{"encoder_arch": "swin", "model": "image-text matching model", "dataset": "simulated telescope pictures of galaxies", "train_examples": 97500, "image_size": 32, "crop_scale_min": 0.8, "horizontal_flip": false, "encoder_norm": "layernorm", "encoder_norm_position": "pre", "encoder_activation": "relu", "encoder_mlp_ratio": 4, "encoder_head_dim": 64, "encoder_fused_qkv": false, "encoder_bias": "none", "encoder_qk_norm": false, "encoder_parallel_block": false, "encoder_inner_norm": false, "encoder_patch_size": [2, 2], "encoder_depths": [4, 8, 4], "encoder_widths": [48, 96, 192], "fusion": "cross_attention", "tokenizer": "word", "vocab_size": 28, "fusion_encoder_width": 128, "fusion_encoder_layers": 10, "fusion_encoder_norm": "rmsnorm", "fusion_encoder_norm_position": "pre", "fusion_encoder_activation": "geglu", "fusion_encoder_mlp_ratio": 3, "fusion_encoder_head_dim": 16, "fusion_encoder_fused_qkv": true, "fusion_encoder_bias": "none", "fusion_encoder_qk_norm": false, "fusion_encoder_parallel_block": false, "fusion_encoder_inner_norm": false, "fusion_encoder_drop_path": 0.05, "fusion_encoder_positions": "learned", "fusion_encoder_cross_attention_every": 1, "init": "xavier_uniform", "residual_init": "scaled_by_depth", "optimizer": "soap", "beta2": 0.99, "lr": 0.002, "beta1": 0.95, "shampoo_beta": 0.95, "eps": 1e-08, "precondition_frequency": 25, "max_precond_dim": 1024, "one_sided": false, "adamw_lr_other_params": 0.0014, "grad_clip": 5.0, "ema_decay": 0.99, "steps": 5900, "batch_size": 512, "epochs": 31.0, "lr_schedule": "wsd", "decay_fraction": 0.4, "final_lr_fraction": 0.05, "warmup_steps": 290, "weight_decay": 0.4, "adamw_weight_decay_other_params": 0.01}
Rows from block 4 of the image encoder of a small image-text matching model, named by matrix and row number. Rows with one number belong to one neuron. Each number is 128 + 24 x the weight over its row's rms, rounded and kept within 0 to 255. All counts start at 0. Numbers have three digits each. After the name is the row's rms in percent of the matrix's.
After each neuron's rows are labels from the 100 images, of 14848, where the neuron reaches its highest value: "top examples" is what is common among them. Only what is clearly more common there than usual is listed. The data: simulated telescope pictures of galaxies. In brackets: how many of the 100, against the usual share in percent.
# fc1: MLP up (encoder.blocks.4.mlp.fc1.weight, 384x96), inputs 0-95
# fc2: MLP down (encoder.blocks.4.mlp.fc2.weight, 96x384, transposed), outputs 0-95

fc1.39 088:106145111138185096085110095124115161136143135145147114154088092155157152140179121137164094078098147118159135115138169124132143106114153122121092094095158095121151121122132111136127083140169143140097129122075129126091143127115116096123120129107141141127124113114126117122143105124140183087
fc2.39 082:120121104103105106103119080101133123149119114134131151080157117123111144146112167100116132123120129146075128146152122096141151154094144121136093122117170109108163104135143151096129137140092146119154126116110168169137121101144124105163090120100131118168151170134113068117172107141149143076
top examples: star cluster (89 vs 9.1)

fc1.330 096:171150148159144144130117137114111124167159149114112154108187154110175182107104114124084157135109112136137128094120084132159081114130133078118132125134118108089135119144094151072122120136161134118160144083141136112130101163129129109129145109088115131123140094109126160154102117113156130124
fc2.330 107:121147100094145165204145127132152123106107129100131133125099162125147106144136139124166121099134107116099183160169153108076157162128133095152145093150156118107137110160157118140138111159109134158143101139129131131141130139090183153120103147139089118127157120109112121152145141114143139087
top examples: bright star with spikes (100 vs 25.5)

fc1.348 111:114096145179135128135163126119154123088111128128121147144146136145106150089103157134112116142160134124142100115144102132117081099115140095114078114107108113117148089139150111127121120132173179161166152088153175152148124054140144126134110145111092116126152149149138159163134134108124157130
fc2.348 097:152133119104103125114138098139166161125122104084122147123157111076164180128162167125142131137151117106096153194133084118121150123077113129131132126087092151134085120098131141109146136118100115078145102156106115132121149159111118112111134141120144111092151105109138127177131120133120103153
top examples: winding: anticlockwise outward (37 vs 13.4); many-armed spiral (32 vs 8.9); two-armed spiral (27 vs 9)

fc1.133 089:127128156142085103115116073105129160109152120177123128126134099188112103117115111115143135109105130165153111145084105117116119154135104141136104121133131168126198125127112135127139100109181136151102100142126109126121102152121071116149116118109115167110125135131124082097133156102170100130
fc2.133 098:126131100088154157115138144112116128124106121107108113110131139062123151100123143134099115142086100069105127105147136132123118100127145096103115145120088101118061131119118112097098122116148104086130160131132075141102111126166108146111099125132115094101124112136144182149118111183138140132
top examples: two-armed spiral (29 vs 9)

fc1.217 123:139131123167070129113127120162127065151134150136114124110104102125117152072161124097094113151101088104150087094127105142129110131089147103131129148159155158096162141152121100095099127139138152145158103114104156116075151145137123135142113157116105159156126161106144132118134118137157101130
fc2.217 117:110162130158120136129121127151087114132147123134121146148121145169161157154133150130155091100151114125090132127125144131099168147111138116117113165123119106124106161102134129122115139131164132156085097116115118103093130143137107116166098111139138152125121196142097123120210148141131123204
top examples: edge-on disc (40 vs 9.3)

fc1.55 093:115108154126170120115131093166126115128179103145088128128148094114105121120134151148081117119124111125155135099125137124103129129096134126152115131101140131118127100151140110136183101126157109108143120166157197138150155113129115155136091153168074122120103128101114108143068127110165102099
fc2.55 110:114125083139135121143132116165155112126087132101169154155101109103117134150151127140102069121080145137135153157130117173132158131137141091143110156151164121108181130134113125134148122120121107141134170092101118115119087111138116148107142130076126146124124088135111062156101138157095147136
top examples: ring galaxy (56 vs 9.4); tilted (44 vs 18.3)

fc1.177 078:105134144114154131126138142142141104142103141148114135145151118122081149138155121111087108138117138094139151170130154105155094102141137138146162146129100151107144131100068164059104161116156111086091093137135155122156140102132138146066148142124147149106119141153154144090112139143156128096
fc2.177 086:105153124131155155169150095142122156140128173107126138138179171115121128144107124137131095153076114150145114108100119103098131122129131088122081107160139120122170176095139111105123111107141162133173139110121148117158108150130093123160129124160112123163125080115094118128079102121107138157
top examples: merging pair (46 vs 8.9)

fc1.232 113:123145180100133171147107122123103140135113117177126152128130123166130146136110074092136150112120139124156107114157154113162122168100124149144107121144074134124107159130130156152150103104134173162166155116106139125160085166132117138192138135161110145133104126153107081127123115133111148121
fc2.232 104:129136136192158118159118137124126193121138138103094126150133103161126122100146159161112134145149164069158196110127143118107134132150080092121153127092134158127116118103167114146097118162157109120115151159129128158126126120139113129099110177125141144125126139089146143136109125128111160109
top examples: irregular (99 vs 9.4)

fc1.342 079:121132104108131162094138139159117154129118164130124147140098101123112138143177124099115116140141131154190136141126175128107119092099118107149137083102095152126158137132119097129132108088136143128156102156151135113109163119133100121070094125134090154119119124039151109130138131131128157110
fc2.342 074:123109141156154140138132129134136128156124140056072143105148144104193127137138171130164112160095155122139172143125080143136142101102120089121108093132134149118118115158110160128142130129106112160079130107095138146133112133140127122135110090101114101110163168165147123163142129126136096148
top examples: merging pair (51 vs 8.9)

fc1.268 099:093104122157124144151171129150120138174137146141148085129174124141130147125102117089118104144112149168152117110085122130140139142137140085136123108144149123150120155152113171134122098142141098145150116141135122129101145137081136103167131063093107131162151144152130074178116094117163126133
fc2.268 107:108121110109177110118110141124155137117101151115101137099135113112127165119160127125115155122118105076107132160131101108117120121112136120149159087078143141054129118131164082125117122095116156134163111126103105107144090135105118158125101134114087128094084111180108145105117144093109146100
top examples: bright star with spikes (99 vs 25.5); winding: clockwise outward (38 vs 13.7); barred spiral (33 vs 9.1)

fc1.211 108:089120119158119117100092108191129173125101128147155099140131103123131171161142170118111144096098134111130085125145147096102147124109071161113125117132096123092118132143099144149119093108151157111124155105116137152121112090126116145109114134117121142144097131156122074119110083090136147095
fc2.211 109:174119120130151122118150109129152107127153143104119152114095110120163128098157139112135107152131133113169121108122143128108107105100093119164135142123143155191109159088149167131089128189158142142165153156124159162085111105147102158146087153139140173140135145155125126089111138106119144131
top examples: irregular (86 vs 9.4)

fc1.23 098:116143123096115175139146157100161120145136147132148130118128121115121133092160134184136149116153136159120114118107086126166160088098128107116125108123099122121119125119126159107156100146128130130144156185143123149124096102158095147119125106177109146145105129136153117141123163087207110174
fc2.23 095:104140120147119130146138142135149170125135135121088150085105152113131111130138096112121096142119150112149126092134193129104161173115121154139105151155126133133105137161148128136126140109096155129092110083102144109142133160088135094156099173169122162162156151161139116093140096124077151113
top examples: edge-on disc (35 vs 9.3)

fc1.46 098:136110152083117140146112092110179119105114074145144122111135143086131163092121139196119106128106134086127104100085111115090124134089143127145100115120075112120140144107144153146148135128148188119138136112137131097118095159094097123099155142116113145109094126153135145137107139146150112115
fc2.46 091:135145101141113110124160129191158137101112147112137152106139166154150114160136126108107126163160137119187137133130155111169108107114119148106112106152166154135081139131121100099142167109182149144124147156126156154134151111141103073169132120127131146147126167147141151101115128108144161155
top examples: noisy (65 vs 30.2); star cluster (55 vs 9.1)

fc1.38 124:118158106112148135116126183132143143152145101134108156180127100140162152132158116121126117099115121108126145179101133112085102095154151112111106147161116112162160164117130122112127105155123118120158123098102083140131158079098113159132099152149158162090164138148117146102095146142150148100
fc2.38 118:140112137117125145130138138104146065090114179126135121119137083111115120109086108100157107087144107090103131118101092140150105151111118135121115094122118144113125120146169126146095156134125115121138146139116108161111141121103138122109098089203135126109126084133146157077102099149080126149
top examples: edge-on disc (56 vs 9.3)

fc1.102 070:140110100118165141099158133167100122117144111122146122114175132130115195100118142113113153112099083135111102141114125098151094094117097137107129106155158131109117136101158114127100179137093137137173116145156141150122153119170154152103159178131154132104104124147124116108135140139104185116
fc2.102 065:132131150140167164184161137167099095140111124161120110144188126119169141100153110133101130119137139122130143114114130174135145147121148092119141095134119118118129102172135117134136074132167164140124122127143122116128202132098126133133111131086150133130165148093120144160090154094099125129
top examples: winding: clockwise outward (46 vs 13.7); many-armed spiral (36 vs 8.9); barred spiral (27 vs 9.1)

fc1.66 092:125160172133136108143097125131124118125181099147120137152185127137140171124169156140121161117142146127119084107150104083120113141124118132160104101107105160122133099180104132091128130140128198134135106139113135172143142090133095149107092142098115164101153123136117133146119165144147136144
fc2.66 097:124129123140136160125112119142159171125125157140141118049122122116144132109132134106143138166138137157113169131153120141126146123121122106119137155115107126155167146139137095118168124096153112123111151141162104108094094152126135106137201049137131107148080147094113123166101117116116107123
top examples: bright star with spikes (87 vs 25.5)

fc1.6 108:123140164106129152098185156086117131115159169142170099141108100150147175115127134144118154147115151174123110139156137107145153103119153091146093109146115122095093143120104126118133164133119163142167105116092149151083126124156090113116104135130179118122119126112117141089126087148141108148
fc2.6 106:065189076128103145104139108149165153117125118157124120125114119118141126122114133119159112104160109153116149100136119168121137175115108118132117130131133104135088082146155138126122128131168186145099113110117108113149115132135137110169147115125155176110107113151109074103142162101095134148
top examples: tilted (54 vs 18.3); barred spiral (51 vs 9.1); ring galaxy (29 vs 9.4)

fc1.287 082:145146120100160178168151168083117111164149123131153116145149124125110151080155149118120136134112131085153069114088116125064128124123165108144121150112156122128102116137116100139104143133141119153148128149126136140116133096104116133144131177123139155095107106164118141109107161155166082104
fc2.287 076:124086134152147099145118111134179135164123152136124156095128148138151148133116082139102131109187090150104146066148138112133141115127102167144114118157170124155136126113156122116121119070153143140128133118162147105182117127136123131115109138166123115136132143072142139067123138115132161138
top examples: lensed arc (31 vs 9.1); merging pair (28 vs 8.9)

fc1.147 113:141127127127120106177112130146138114122137155128119159118146123107110128117102100112139114123108102080136114115148149158102073132128108121127109148166140121067155134184145114109126128139129130110167141143169160119139098151101126115156081137104125130158162147114157140147083165099065107170
fc2.147 123:077147101142158149087115099138154115114110124143087119105121086152139167120130155084129155105124192117120112125145118134108163138118106155170103147120152100182128093171087170128138121129137150116129093142102110129115132132111100124128103136119172097110129145121104108095168118124152125104
top examples: edge-on disc (66 vs 9.3); star cluster (27 vs 9.1)

fc1.134 085:115126120139134053130162144150075113089136130121096138150073155158113125113137114106106144125105140103155103140101107102115133159134116149153124143140081143147145183096129151112080124113149117151181162123110120140106105123129124127149120143120164140097173099163112145150153131112122131101
fc2.134 098:111134163138105160104084122121141125155108098134120143134121135143120132103133126086143100124106077156096117127162147173159106135088149092115134125093116069126142080149166101146170121150132136107109109096088095086158103152097126118129137092153138117118127129111128100145094110088143115133
top examples: ring galaxy (30 vs 9.4)

fc1.298 112:114140134124165127128142116111123105173159148139127142142148107115127111110134160205091125104128128122106151151154113128145111179089173090159076103141131146098125133151140111143112136166140111152134097154139140072127129091162110103138142143100135110120136125103108127103095169171148136110
fc2.298 111:145139138119121125118131160139152102123124128143107190085136108132132140165136110134165134129104128118087112135105131206134136091152145140125170175123120166122173108121109140126165099095097128147160131144082137094152119171136132097089142101109115104134133146158135099144161149122130093119
top examples: merging pair (46 vs 8.9)

fc1.62 095:189138134190145153146126096186074134124113118107176120140117082119119149117142184141124110106114118110093127158142146109128123153161154114153129132137116132145150141130133130121166092136129103151109146106101159190114101171135095157138130146138088123135130117138116109128141113120106149147
fc2.62 100:106102119118155088137130105120131133194113118134126151122115109131130136164142151123149137124153150079185093161108147116137119129169130145134147137164146137154096163138179119118126146097083180098152145177167130113182144136128102113131088128109114123111140126106156136157147099133109146134
top examples: ring galaxy (60 vs 9.4)

fc1.51 090:101096141088110094136114103124148141139133130106142148170129093170119129081170122109152156103163170093151155147113120122132134157098162153143118119165151178108112124160156131121122104173172136132156092104113142129102151119113106124107149132094134150164110107128124153085113146113102138099
fc2.51 094:160136115132100136107158129132152110123140122073099187134140152107106100155122147138178124121097101132114148142118119099084125076159132144146113114094111114078137180164123118119136155144131116103142151112098113151128126132143129113140094130130116063157174169092161132135140113137142142138
top examples: flattened elliptical (68 vs 9)

fc1.26 111:154120130117116134094148148144124117105152161139146096159181118134112117092144171101110139125170166127143147126105139104110115125156126144148151124133070128133150140165102098067101125100129151144089113142176161108132115094135099103141120105066117105124140107125107158134090097107128125126
fc2.26 106:102134133113130116160105127150123115143087147113131145105111154144178150118149085134153136179109059126106151132158127132134113140099137124098153127117124151091089133090134133139121122148120113155138156140156116074118138074170113069130094164155131116148178149126108102117143113118121127112
top examples: bright star with spikes (86 vs 25.5)

fc1.281 085:098131113137105127087108129103153122168176130134128129111113110130144176130136113080107088124102156151127159149133136142159115136095122137154132123139126113089131102096126144120121094121091197108093117132068131133115123131101138127081131119097128125156088104093164153125115092078130122115
fc2.281 084:152145078191112134142128095128125119140142095129129106112116135154115137153147137173113112137141162117092108140135146123114095207125123128112125091135117096134124149139099147137106135142149140186149091109161149152127115161129146111137105139175175082114137148112095119135157089121113150119
top examples: edge-on disc (59 vs 9.3); star cluster (40 vs 9.1)

fc1.116 077:088131161157144149123164125146150133149182113190147168124156139133106157129120096129147145200143140117134094130106145133133107076087107162119076112165104123103164121133134123100115122169135154135148127094141129125114147104126124115101136104144159154096113155120099138126135112127151104126
fc2.116 088:150085093134082142119132111099098180126128095070144109125102111155147117130124099122080095131113156153151108123130133117132137160126137066107107109075154097148127124145076113128131122115128159131163089115095156100144153111110132141123124126095094116112151119138146153140147116098122126164
top examples: edge-on disc (87 vs 9.3)

fc1.218 091:145123141105128142151190087123163150143096132147106094148157126132118101165172134131147133142136140160102099109126168105146094107110148105128161124164094159095081078137102143136126124123156089146155103169118139157124116117135121149140117118095123129120097178147118118152101093130168125123
fc2.218 108:147153145125095124112127163111114121113171108108126145121141103103105160093135108131091121121128096101132096116113142149109140165132162108144103146099173068147155173113107132140159085085106157115179087158088187110126144111129129153128124156149163117128130113143141121124143126156117107131
top examples: barred spiral (68 vs 9.1); many stars (62 vs 34.9); winding: anticlockwise outward (60 vs 13.4); tilted (47 vs 18.3)

fc1.69 088:103160123101149191107083149131133126175113159147124151126144150152109181115123133114098086145141147089084126137152102109128179106098165100145110103141101133097142121112098123113118140183151108124140118131109144151098157129138128114147133159081139175115143157126128142118116156144139122117
fc2.69 092:075159127152092144135122102159100132153122102166110117105138108132134102124127134101158095119092173156122130113130114139139118141160142123093127175153148115153119130161104118105149139144152155177127130120100142099132102143115096081163103085160117132130107171108078120148115098134082142152
top examples: barred spiral (35 vs 9.1); edge-on disc (28 vs 9.3)

fc1.216 081:117108100134123067166107160161129112104127158094151114116158108118142141154089180128110118146131128126123129100111145143151086116145125147150140113121102121139140151113127132073109138123141153117179150121147116080118131121166131154122083155116145109139180120143125146128072153124168149174
fc2.216 096:123129150140115143131151057075143136112148118130115139113159106160131132152140110118155103151120103119086132136133104116145142122124108126151136106128129099105109145141125122151177163099114098141134119144120144140133124173131135053155121132077108125069120118132107082161074123097108103108
top examples: many stars (80 vs 34.9); barred spiral (25 vs 9.1)

fc1.277 138:105137154085145143073122123101111104133127173118120124169128140128132134178126139117077142147110120119160126124133116114121168145092142114165160108114102140099118130160118106129076102092139151138145148119109141187100164140084123149169123136137149128153153155158155165100138112162129156124
fc2.277 124:126164169153137118140130172144125113127122109122118126089117127148109118106153100161153086097116129132149117111125102149116094130155125104123103171167113141135163143087085175119147135175146150109119106135110117051176086161152135097111131125103137132128133100105106114123085144120135108126
top examples: lensed arc (33 vs 9.1); barred spiral (29 vs 9.1)

fc1.343 089:103126098126160148156148114164156144109070114104137149146184122149143156122152152104137112133130097152139136137085142109120136138121146121138140166176137129139143117067150123133114140119126116145124080163185156134121148083137118133156085114124120107138079094137144167160137098129136157132
fc2.343 101:123187113137121133115126077161132116135192123102123142141134128091144099130121101120138121130100101148103131130120118093136127131140120069162141146094137147162123142158128170079137133139101136145125096144067120129132117093121111176095171095119117126097140082107149109145154128158139118120
top examples: merging pair (55 vs 8.9)

fc1.90 076:135111147094147117139151090152121124093134113158154116110115105149111105100088135127098128136107115119126086149123154114132103141147088121092116112155143134107170152074158124134107107143180104166155125165104123126099120105182155108128114157109130091105146160114112127079162097152148115146
fc2.90 073:138146096098143083101160133138132170159138155133105144126110159158145123119151133127153155112097160145098133114122098108151111148126158124134110098158109129119126098155111175135132123178115113117136090135091109124129103118140060087123088108086112111123102072134138146147111111126166123089
top examples: many stars (68 vs 34.9); winding: anticlockwise outward (39 vs 13.4); winding: clockwise outward (34 vs 13.7); barred spiral (33 vs 9.1)

fc1.219 086:146139072134152125152104153131124135132107124140137172129114133174147138188075101120099135087130126138114103143107109095083098132103147105160134117146131113085090114152138125107068106092134150141099123072133128114143156124126152115140115123145129114109119109193129156123141124152135138111
fc2.219 087:084120157141090125116151097095106104121174112125116063138168118091096130117145138140162098153131142157172146135125106140143112116099131093126159127127116157170139139109089134121147131143111083100186150133127093144123084123112118131082088121151148111132108119111121126108132137090155132113
top examples: irregular (35 vs 9.4)

fc1.141 072:078139128124156140146194124165131139145145125165115120126084129133101163085143132135146109115168117127110120130147123099115104109113149142142142053159103087130140122150096124146128135108110180124099081085122145123100116111163135164150124118129113119154138169098115120141153137097140146148
fc2.141 070:114166097139079093130088122150136110136136128096183127130092111137124136113140106148085121166098164117153104163140128126100144149121125095163128153158105116155132140187134134124137115126161167131160164106094145129133147130133131172117129165104143182139120144177108123159132136134145110155
top examples: edge-on disc (86 vs 9.3)

fc1.362 098:114166101144147128124132077180119131108112100134172099103150138079117127159088151124138111094112124132128119156139127134121104133152095120146127092138131127099150129142128154124152150106139077175120134131124125135115113181149153099129072143132153129122140106129163121153096118115182129064
fc2.362 096:127147186110115153147124144078178104150168175117166136197148147119111120135110122126133100122125134119146157112091107133117126113122131130116093139116105167131086089099088155121114107145118144126125145105131145130158152099161101158158151135139103122142111142174123152078123106135153106134
top examples: noisy (60 vs 30.2); barred spiral (41 vs 9.1); winding: clockwise outward (36 vs 13.7); winding: anticlockwise outward (34 vs 13.4)

fc1.96 098:131114116165131180135086169156147133143112136180131118126148058134144185118176152128093135099113113130129114147116137149123155129083150161140122109140142154118160105084168150129098101103141110122136115118110123136122119151096077151129120159123119164163125114104098115102130133129123148106
fc2.96 108:143140134106167091094134046153097094155143107103115154147102106110113093140107106119187121135137116120161159157101123140158123078110124108094133104102128128130111154158093158116138094120096122139115147128147113143111127141111132112125097100145140101098138153122145140151143123091141179105
top examples: ring galaxy (72 vs 9.4)

fc1.191 091:143140103175131125145100107136121107105115144146159108109105114142122167138131128120107114142100122085144127122135111102148130119128121105101116116108122128149119124131183114109070152103110154165125170121113155128092174139085121113167145177141131180178117100121111140103130095061106131119
fc2.191 085:098147109131112122102158066148107161156163125131095113147085116121136139174121105130145085096158116160087142132132129140116100109123128113140135179125171111084134141105064135102153095133124103103134119103141130167133093133133111153144114133075100110127132141128130105110146157130100097133
top examples: barred spiral (74 vs 9.1); tilted (58 vs 18.3); winding: anticlockwise outward (49 vs 13.4)

fc1.328 072:142153120112106126124138111122127103080154155162149159124144110166133102108121145117097058107135141112137126115119142105093092144118138145157165155132097075126178134106103154077127120130152132093138143151137146113140095103155125134160147125079173108131155114165140144123134147086145139131
fc2.328 082:157158110138137152142085126144101159171145116133141093134144140116131182080137104127117185126138123098135112171138138127141140101123140133126122126156138143117086127161130097135127171122172117151075159124130131135131177116173086107092131107137085126160155135169127090157117127136146137117
top examples: flattened elliptical (55 vs 9)

fc1.212 085:093122107116168129136151114148159130089106103144110102156141161135125146135135100094151152116102157128174145159118155122129077102120106145159150156130097137114116126152173128094157140121134132121141139140104141153081123187120106181145097076135110108156115119157144120133124096135111161090
fc2.212 092:080149148153130119098093154160132079172151176096116096096144135094136141149137128144195132122146089141084110091145116124133136121098134148099139148152111132115160141165127129148133120158122122116149104135134138134141115137134145136124070126096099091139118123114124109145166140141184098153
top examples: winding: anticlockwise outward (37 vs 13.4); merging pair (29 vs 8.9); barred spiral (29 vs 9.1); kind: two-armed spiral (27 vs 9)

fc1.78 127:117100110146163162121161147154164171146140144127142102161131159117113145115105113160090153109087112123170129129121112125155122120126091125133125145158118142128123142113135168136154102118121141136133147091187175110125164089122143159161087115127148146166144155169183104110143134154130133094
fc2.78 130:106145142115114118123158137063154108097133152099138098120160124151079149157133123086143127101178187179143112135138125122140129115142123155163125086130111165138106103122138109125059098134160146107140138126121117166146136146176151126147082132153123144140120136111117119118118125099118161135
top examples: irregular (41 vs 9.4); barred spiral (40 vs 9.1)

fc1.230 104:149124129096161131139148097134132160128128126148118121152172102137119129105098105113085119124143153099212121113126140084102136099127128131104113151088139159127130156127145110124157103114125134099173140132174098117151100104078103154161097118129111159118128127142124181084134093148131111127
fc2.230 093:136130127144117144142097103139099143142150084119137142145124086129147171128140161059108128131159137088126154143153095132111126160166122139140131148115116131131188109103144137142118136126121125185079157134155121171117165107105104133139153160090118112092128169087122136078127137120118147134
top examples: barred spiral (63 vs 9.1); tilted (52 vs 18.3); winding: anticlockwise outward (50 vs 13.4)

fc1.121 072:113107123116150118104169118157145083139098146137151134114129128083156153091105142122130177140147129124125108153139133094118157124118122125154104136097101102117123149134125162109134109096161137183157174151130128140131148132134086107111061126113087176133124131113122176135096149122161172112
fc2.121 073:116124104110095102162169122148177133093104130123134071120110159131109098141116131102127148167161153098157168145124142170135122134118123128135137065135136121108142111123120135088120105148128098103163098147103139132099131112143111088107089087128077136122139141102141153158148110080151141124
top examples: star cluster (80 vs 9.1)

fc1.332 082:136152130118149120112137140109152141111129139113151080160085099107102119143145118104138138083142141151133098136106124151091109078099107127078128098168118181121156140108148164143195085161142127137104135119137109160104084170124100168107145136138128142099123138125163126144128120140116111113
fc2.332 074:113055106118127157169150121153095109129138157150108152174139130093136143129121149104157138124142125124108119138203142144111130103118156107103112126103138119112141143132128155103136116110117122085130148078138184107143158105119144099136101123130072115145189132142135109161102117118139127148
top examples: star cluster (73 vs 9.1)

fc1.237 107:101117114121101086131148108140103126141116139153122165160110115172091110132164142105116079123103078171130098127097119124152112114147109134114129116154105144118162151127107131108107151168111150138096180106123154157126093143132138112166099201116141143149155129151146109143157105149120140161
fc2.237 103:124146124125125153094089105123153158121137147147140135109133096145129113121120124171124175143093182101171136167124137139085112101090135125131109198124125115140100095124137131140103106097130070107139177100125174135130149088115109115139132097141137084102107143124107141139111104104126115109
top examples: two-armed spiral (33 vs 9); winding: anticlockwise outward (31 vs 13.4)

fc1.3 081:121142135124174068168112135078137154120128175137118120169149122155145162147108157124122104120087131112174139148057119061120128107132126128121120125131125151143108123165132114110116166117191127154143177127109107140134133113146110147138123140094159133148143121118148122132126104150140137099
fc2.3 089:134115119167142155119105118163132176122099114155131121119094096113123136142104113140148159100162086120111124129151127143131091132122125120161096111146084154125177127118100128160140131136121106087134167091134158164102081144119163125120183092150097109084086113166130106101138134139110124122
top examples: lensed arc (32 vs 9.1); barred spiral (28 vs 9.1)

fc1.4 090:109102113096174154120146083133175170117120150136151143142138112161098149103081134103135156135128090144136111107149103125145141095117109074120123089131095135135138143146150143096122094131132132152159123103147102122138131060133122122151124121140174169176102115124153108147146123090116151149
fc2.4 090:125105133145092169155078158122117143151122149127157110151124109102126188112153188146153117152125132119149120152136112166124133161173100174140139144126132146131148087079100128162110149115136157113126124119127122102134142140158130117142108097133179112142144131155082171111141126093165137136
top examples: many stars (61 vs 34.9); barred spiral (38 vs 9.1); winding: clockwise outward (31 vs 13.7)

fc1.370 127:108077104158097136119146150141104158127156104099146124129109063134135087151103118115109111148108130122162104104139139127157093141170111112134142135131102086117166100079122118134143135126171131162076157124118159139129161137150149131130092124132159124118160146165169096139134119147139111086
fc2.370 165:146176130119158153143160120121145116117090142151113144164172174172150142135164163109126172104164164164129146135163136138160179104110110112159129100124134174160118151154151145131102152136103094121152136134127138133155130098119148126171143129171150134149105123169128138157150150121118129121
top examples: many-armed spiral (64 vs 8.9); winding: anticlockwise outward (52 vs 13.4); winding: clockwise outward (37 vs 13.7)

fc1.204 111:112130125115092143115165121100120078115125117175176133129140086122147111148094149154127116122104151125160134168107113172131161134150137103143136168115121079095156138133112166143119143181134155143100162132170134115137097142116132150145111129071130135142149146160140123108129135081175125143
fc2.204 117:133143157134142139156145126163123165152120141138093150138149156095143096125152137141109143180124137104134116128157153117135090147110151131167158090113103154136120145172127089142139129117111097112151139112118121127152138146164146140128113200166156088127061146137119138118103166127180112114
top examples: two-armed spiral (58 vs 9); winding: clockwise outward (46 vs 13.7); winding: anticlockwise outward (35 vs 13.4)

fc1.369 127:151089141108152149142113128141133124131153109161102131110152134104161096136130142108113199068106145122167132114103130095151140104123138114113131099140106134169169146146174104093085111105110112091099110140143155137171136109127127100117123169119122138111114151098112087124125143155160165109
fc2.369 116:104130100145117148125134096139115131104139153121125147138120122140149163126168112147146079140162123140123141110151113179113142131138145094172125155168110130095112117105115075167147157153142133147112087131156114159110098163160124119182151089173161095145102123112149159123123143121117112175
top examples: bright star with spikes (99 vs 25.5); round elliptical (30 vs 8.9)

fc1.34 101:135125120138209101115132149130173143106123151109142108128110103143144162077154139172117152104099157166105148143139143137097089137121141127160106082123115167168143096125124150133121133155093105177114126128151115157100106127113108089139156105142110098136132124118090117115150094143121145108
fc2.34 099:140121140112149185140138096116097200170157105142155146156191112141128120138104153117171094130145137130117117143137112111158134117100125163117113128163102081134178171106135098136126145131099149131144125129079165145152087146112140078146130109150139109102142144126137133129139131138139131131
top examples: star cluster (95 vs 9.1)

fc1.340 106:098129130119166123179182092121108104145108131150118130188139105126130125099134124152104138123094137129127124180121111116139129117109121124129095150147149144086116154146153097157128125125111102184133144170128086098121129122160137135082127099103106152124174107139125141093115089167086145113
fc2.340 106:159116108113060148126110147168146123093144104135125145111137129167136115126108137098150107124096093109133136124112141179151133123164173157143150113122116149157135119145138165103146131119103182100122093138087119107148142159105088103086125160117118097122128145146172094128149155129172145115
top examples: tilted (42 vs 18.3); barred spiral (40 vs 9.1)

fc1.58 101:103118080146140102149107122132120090122134111088134102128077094083166122131136140125106095113171139155133123132127097081107091120125161096098149146120173106114133158115127084109096125147108083178141121100128139157131101126136098144133143125090158084143113098156135137152128111117141154117
fc2.58 100:116123142092137068105114079088107084109127117121107107130113141117138135133102133114151123112082123085163114125066151146121125127105156108194201124134142132124099149089118140111096124081126152099135137140130147109118108104121104151150127132123119163129110096118130093143121139139152111138
top examples: bright star with spikes (100 vs 25.5)